config.yaml
model: "multi-label image tagger"
norm: "layernorm"
fused_qkv: true
layer_scale_init: 1.0
moe: "top_k"
expert_mlp_ratio: 2
experts_per_token: 1
shared_expert: false
residual_init: "scaled_by_depth"
batch_size: 384
epochs: 31.8
Rows from block 6 of a small multi-label image tagger, named by matrix and row number. Rows with one number within an expert belong to one neuron, the router's apart. Each number is 128 + 24 x the weight over its row's rms, rounded and kept within 0 to 255. All counts start at 0. Numbers have three digits each.
Before each expert's rows are labels from the 100 images, of 14848, where the router gives the expert most weight on average: "strongest on" is what is common among them. Only what is clearly more common there than usual is listed. The data: drawn branching plants. In brackets: how many of the 100.
# router: router (model.blocks.6.mlp.router.weight, 4x96, trained with AdamW), inputs 0-95
# up: expert up (model.blocks.6.mlp.up, 4x192x96), inputs 0-95
# down: expert down (model.blocks.6.mlp.down, 4x96x192, transposed), outputs 0-95

# expert 3
strongest on: three-way forks (100); pink blossoms (70); night (68); habit: spreading (42)
router.3:143134157135122151104123097175138159130102151133146097113129134093149108139149105100093128141150137104107093097103088132152122128105112083103140124140122122145151126146184083115138125155139138124063114172172157116117128108121134122121132099100171171111141115093179130124161137123132099103
up.0:123157110143101151149136123114096143141138087128145161138093148154090144148147114103166166099117128156168122146140103062120103142156162120153146108078116110122157100149085128122112097156128129140156146081090133139098140164131086111156098160164151129129132112116118112128122136097114105120
down.0:172102188111135125108136100147155144116155168104149137112125075155140156138115167131118074082125151095122159115128159137127089181106137097101123130139105115148120105116118127144126164128108154098162125139137117115114138119087153131136180129168146144112070143116113115127114139114118145123
up.1:142133131137121183136147102115130156061082172157098131158104128190170099108124136089101102136093101115129080107140113128129137147153150123125099107139117120117137134172146156136150150134114123124119114120135125156091137138121141145116135145065147144144125101127131125110103110123136125193
down.1:119110109135141104104155142140060132145137139159161131154184113119110159186145072109142100123142154107130144164116107129157116101173098148155151133137150127118118130107100106101084101160160111116169152134138121132147124133116124146138129123099135136121101136163119124114127135071129091088
up.2:130131130111113109091156094136148104108144123100128140098140122116082099121098143148109116171086156115120160099131114123109120145144136130134154146145119094113166187146112122187098125106101145133144144109096138148097129140098124172118150138126116134136168159164131147107108106142182100184
down.2:181110106113129135104129203148096147152104134132101119107134151113119102184105136137126138113109162117119102152134136118128115156140116158088125110127137142114174111093171146111124091114130172114099131168123094114119112122129140112166122092110171137143112075117134118117156161111131172109
up.3:116159165094112123133170143128139111171136139110083121075060085104112142145095133100105132122148149132125117108106109104145131118106156149103143121114104127110115171135143134163113119135139136163104093156124166119123133119135164096159179119133130131118165143157092144116178089109121126148
down.3:128121138106110084115121079133173122131161096145121098196107133149139144116142133152085157133133110174174146171115172114125144098107124139124118137145130162103078084134135158106143160117090150142133125115115095151141121123138143090095113117140109112103139088122150129168147112140154136121
up.4:103105146151101114131131145154125164124083160129144096160095153147127094137093142137146117127149102142155160140122115113112167104159172146137143093128119119098121131101136141122164089149137146131154143078112153127132148123114111142102132120156114065160163084121100107196134133110123146099
down.4:119107111100161095109113157134134121113189122110099119135098106119165152174123115119113123114132144144148082115120139134133124139146092110100143157116133137157145151176114122190151101155107121129101175069159125116083110108110120172126124138149157157133134138098085137145107138135160111105
up.5:144127154111105102076145107099165125104126103166087109157143109160124115105116141114135130109128143109141075121136119157136133147093114121142123202124099105112147159163136099137114109150161124147132153107106138145089153134121117132142168178132119132130105123216121130125113113155113128123
down.5:157127069148188130122121162109121128169102125143130111142112122141102095161086124166125124123111151138103139153098157118134140120123115150103119119137163115116110148144137130130142132108125136107088112138167132141129077115089164096184092133122143083109126159117120112160115152106128075175
up.6:135115097153142096119130115111134116117113112185137104167089163147099134148109174123136147162137139118139143080099152120113104126140114131135132134119156147140127185145147178091113078148105078120107091067129112137159120139154119140113151150091123128123140122155152107132123151163132097102
down.6:130151087126161122136122130148150092098116119154110137105129120152139134151105141148120160113126117138118152084112161169094169134143118112071124120091103133106122182130156123121139114119119095134158114167173114135176104115114146153109153138164130097126148080130143084126135188119089115137

# expert 2
strongest on: two-way forks (100); wide (90); bare (53)
router.2:120168119134106112142163154128172094151098115123132116140131121148149114143127113121130141138172128103135169135081162123107094131105113121144138127137156158156144128118149116178130098095108132119146160118093096111155106092106123124161148109209099072108084131142106122116157141153104115129
up.0:165129139142120151172078114164106140147139106139119118146117118163082162115094126137139113144145098106127113108125172108121132097123132141136147089152140160092143164130161110114142138174164111095114097136148127118121124113134134111121138133129170123160157080132088150073119108144165086088
down.0:149118103154104154134123149070102106121121143158106107159134100150142115125113097134165145112143131143123087103107180130121071135098134166087084119143098089118109123125176115129134146100126132115095117179170191142136100110126119134118110125115125129134167135154151121126128132172126142150
up.1:117100131125102122143119083116091163126133111095108121100118133144094119106103153131119148099143147180118133112134106105178104156092160120111090156137115120117155171178151120166130110133092102154109143165093122175107174133085106160130138125163152131127119150125135105135116126119164161134
down.1:158115100116154088127120114156179125121114085116099098130122077128124168105179115139095112133126094131157133162147134112103167155173106165127137152113174135097145110106070138111106093134165150155122129096111113110156148143115123111144111111122136120130137089145137112136141176156138145124
up.2:119140128166137164125137175106144140108129143158128119123091148102093128130127177135093113130124149118167107077146105121134173144126118138133124170119113139136117112135136164116117144128076126130118153126138115145076095120098140149104193157126164106166125109108158126140131096083140089085
down.2:129148164123097084144144132103108147108134118143118111144124142118132171112108143132144109152118117146106117135128152159094119123141114115117111111136117139088155152121135159094137105210104120162142125184075129095122186145092123157157093103142146153168087109125107153113106142141109136116
up.3:131101114165108125119120120108155142107160105132100103146107122125144114111121138174114106134099066107125124116148126136121185100130144164119183132113147120120120094150117125110120130127093138161153160151144166105147126165144158153117090102144149139124171085128169109117091104158083096104
down.3:110140144135113118097097096171146132169117131140085105069133147087118126118135157134135095107142143117103126151134182177133115139132153153122106118147121142154111099133144147103092155119175164123104128107161098101120131126114125134098146128105119163075158170120151114159144146099088109126
up.4:198094098127121096131154085149083157146128130153130143139085148104135089124155108079130126110140142129126141113147106105144098154065154143151138115146136141157160149124121153137105163149126169125152142112146100122103135116149143142134092168131130112082115117126101130100125147136107090086
down.4:135116113133127132106159189139164114132112096130081105110155113121098154167119168140145118123124121112095112151123159112159124164146088105154126080163115142095136122124099153146117145064170115152117105116132152106132126092141092100136127118157171138117085153160154118125161126111141128147
up.5:114163110119157100128141159142122131111129105101113132108125107087156115123134135161151107164187096158104119105090118152145140132088173137096115100119137125139100094169138135113157106135121115141127124186118139113108091175139208110091157125129168153118134116108134136147119137123117125145
down.5:142149144153108111092128144115106146140136154160139145094117137071144116124136132159104145105151090160186101090134124136121152105129125139095105159119173099166096109161115148107110142149128150156140083137131172128132115078165144095115151141136101127117160135131119078148118108099123102100
up.6:076091140150146120119155119125141163173125110071112122128165156111143162114131143111143106168133177119169121081095146062119112147126141139149108141076122134132149118112123158101133098159115106098148138151114169130130138147082153107121144146119147127126121125125078119103121129119118151154
down.6:103114121134103143135143140131132145132166139175133133105127116141156105109091067146113142156098153149134141144160126156110155098097121134116149120159129127102090111173133141085094160106113139151148110116131106110111080139135093107142085123104129172151141179111164138121128191123100140112

# expert 0
strongest on: drooping (99); three-way forks (99); red berries (65)
router.0:123110111119145132138087115122119161124150116139125129136093122121116161104150149146150122097065097179156090160164133140112167162145115135125084114144143120123127147143107136111115129115134122150111084132171140119112137090126090111125106126077144163153147161160155103149068130108150167113
up.0:113146127120120151105127145065102068136141106134145154146097148131089145154159114141099106175117143102152109106119111112100120123155141117138134128112116077155127179133123135112157143095092106139143136143096157143177133141132144152098105147158172094138166138105130133133135115124124073161
down.0:118110123134159138163171087145165173140087107152135140110133148113183164134122132133119165094116106077107121099152134086159127169134145116090148116097123144126109112150135150126134104130142179144142141117090118092112117146128128122152111117101096153132106141137096146135175125081116150097
up.1:127062119114164220170121131087141153125114109138125121141117146129161132120140123099118103117131102096123106129109122139112122118128130118111143130123104107157080155158150154138130149100111157119113136097115111194113148112119131124071117138132180171113101135149146139138114146111112152137
down.1:082134139186122115149117126148138144133159143145138137137150118147115096126151129132109103150120124135092128122101108114110060154132138136146140100085135133084167117102166105145130126101108117102105142143149086087101123170150148111177102146124130128138154167128128147122134064157153168117
up.2:188141099087114159099130114116138120111127097158135131170170098140113112094132110149124120190128108123081129146129174113138096115077085131138142095108150113110130105140117156171133130108125126168130122145098156111095118116141125115156163124178172130146121128142108117120114159154104119123
down.2:191098163135161124123088149102113161093110145105113127137155107097132160157162147153142165128102148141141133146141110111112131186111129156123121141161124113137117089128117098124128084096166145109164087084122105145129145101127114154176119092110110130151107138129123125123081118132104154107
up.3:098138115133109112154139119154130148123076110142124129180141065161176139118120143138128105121113148145146099104187103131144135140128111094126130082107123171138073127141142093177129117135132152147132096106139111132144114098130146130139184111110079139157153145144120107112105111140091140128
down.3:136181142117113133126123117094119173148126102143133129111106151090123116113105096102150155079147141104140111157125133083111134130105112143105163188164130124121124126149153191136150136168134141174143116126116152174129110124129147147081113082112136105131144125090093130097113107093143110130
up.4:151127127175130117132091137141116120122161114125158141115129163094127144150142145147136117120170117086090147165125148112131102129091124122135111139112133138150157141205166155095115134127139146143106124153117114099071106143135124127137077109148125132089118070153137120077123162090121154111
down.4:151087160125155144152144106139126124107127105109092162095138074142078114131087112128147160139088130162166134182133104143119154138137117085100161136130117159106067134113150143122126116138123148179119069115122143129145115105144140141117152111136153120153103157125130086114144129119128156105
up.5:100113136105167133085152154170153141081116150135131189099145090101108137124115119138142156116132137129138107114133097106173125149119109089109102158116113140156096112135088098119173156131128183166117139123091101140122120139140098116106140144114121154150150159163113129102141164123118100091
down.5:163134106125116121201122137089149108154132115113172107130141141102158149161128127129168129155125114111141103160137142136123182116141166146151122138127139149089148132101162150113168113141098048122177107116102122136141126115108157101126135116101162118117119093131119101122094119152131107100
up.6:117116103124127143142187119086043127198178143126136097132123138161138131114140131145145103126123160178079152094118146141125112133169102133132133159138127107126113133117105117130105126158114140077117113113100151110125149118131127096148111098121120139170159125103129109120112139163144102119
down.6:175130118096158120124097117137123137102067142119134124144112117098089140102149154136090141146151114126135139150112110097148122142147124137127133103160107129133126142156138091140101151142063130155158199101120170103177142141110172086146141136107144132118127106180113120133108126115121100152

# expert 1
strongest on: narrow (100); three-way forks (99); bare (71)
router.1:122106139117162113085130105124085100098145138120109161129178137133141119138106161127129121162144162090106157098127115137143123097141168139127136150099103108097117103118118160081137150170127135103145158102101140157105127186168150155113128171093141134136135091101080142106133110111124128155
up.0:108140178160111133131159125146099114136155150152120129170116125115106103143189127149159143124106105128134079156126103128091140135149205103088120164118117146102089146189131138134127128078117098134117128141147159113120126112154111114152135103093114123141089101129116117152108112120144102128
down.0:091134135142151129156180088120106143134080114152163126105124111159178123089161106136137092105129097157124141094102135162135127180141086109128131126104088127159157130113119123142149168128117130088099143151131131102146125128117108117098138129122156135125110157194110079114163121142127147120
up.1:145111097148150146066114177161105121164123122140155139098146122135110108082133131113099130112141122153103131139141148136103161133137135089099157119112157087153112152132046133153122109125125155167127084085100107156109095141136167144145123137128119161149130139165130125133167113127115126121
down.1:112094182117161130111115122086133119118127154133110156139096080109102123116116107147135158120142128116090101140121095168148120136168127154162091110128099115087112100099152132136117126160145095136112156172168083147110145166151155127122152137104136144146144115154173151095135116100113174134
up.2:119116126143082119115136166134150114093144161147150130151131095139100112088140104128086138126100132121099120166120123162113102117151089094142153157142147169128140128169119160135128125177126121174108089140124146147095151078114153163148121112162135114106149131125095142104083151108140159085
down.2:126142115083167159095123140123154116156156120118152147085146141131137124158138127143160135103189124163158128104095187100143134150171151137129114089110117120128142116111099107098109127148096149136087142101121139130184141126085103132100117128157114131108110122084162097132164117114124131096
up.3:134122132120101164135161110098169125112133099151153144101154121119125114068134193174106109121161152120153126117101109142116121100168110136129140137180107146147098118173143133135103098109114101113068080135098091118177138106143134135132180117138119130118149133133138142142123112110129124109
down.3:127125171126154077125087166137110130128136119136094137142092134114152107125166129106156193151084119100114146108109183139146165160080127128115122122061141130107129143138134117137126142151121101169141125119116159153079117158102144155135114120148146113150113102122114148118118166126095104137
up.4:136170145124148144112160138092121107115144109149151112116111076111116114152169107143167098131106061188153101157142157108119166158111105130111153144138120151113082181152089139123110106099106146146132141119112162114155133132098134162113103103103133110136151144129098121122155149117132115117
down.4:126130123128083141146131101104148137122099082115144135147099114135142087120098112142140115128146112142142217113146126123162116111090113129137108150092097117145141124097173112110167120137125120104129111130118102110093181135092142122111145153126187146137128165100186117135129150139163145144
up.5:137166125121142105124163072109140134149126084120102102141124113136154129091141091169120100145191115103087176096094160145114143110116113112162139118151128123162151152141118110132128178150087160121065157131115150119143106084104161149124153135118117146131128139125126120106147138105138123133
down.5:136126118142112103147164155078163119104151151127086123144143128072134109128149146133113160110076147120101104119140133121178104086146114132144139116140116094111089101131158106170131093170158106132155127110162095116119125154125148123129106104126098134185152133150152134117117108158158169116
up.6:152099129116154132115151132081158181101095119061165137158121120083175118139131146126099121146123152130116116160095121143111135144142115146151138136092099133122113114134167128175086128105123108124110129124135117104125162152157103136168134133142120149103155136128158153134120156083071143094
down.6:148170178133085155110126148122144121148154167146145136095119121124104145140132109109139129123116167135168181065113121103113151113106127105128101145191152129177105144142128096117129153100122149150113106160124100111133085069114088134144121119118129122109123125120123126106131086147141089124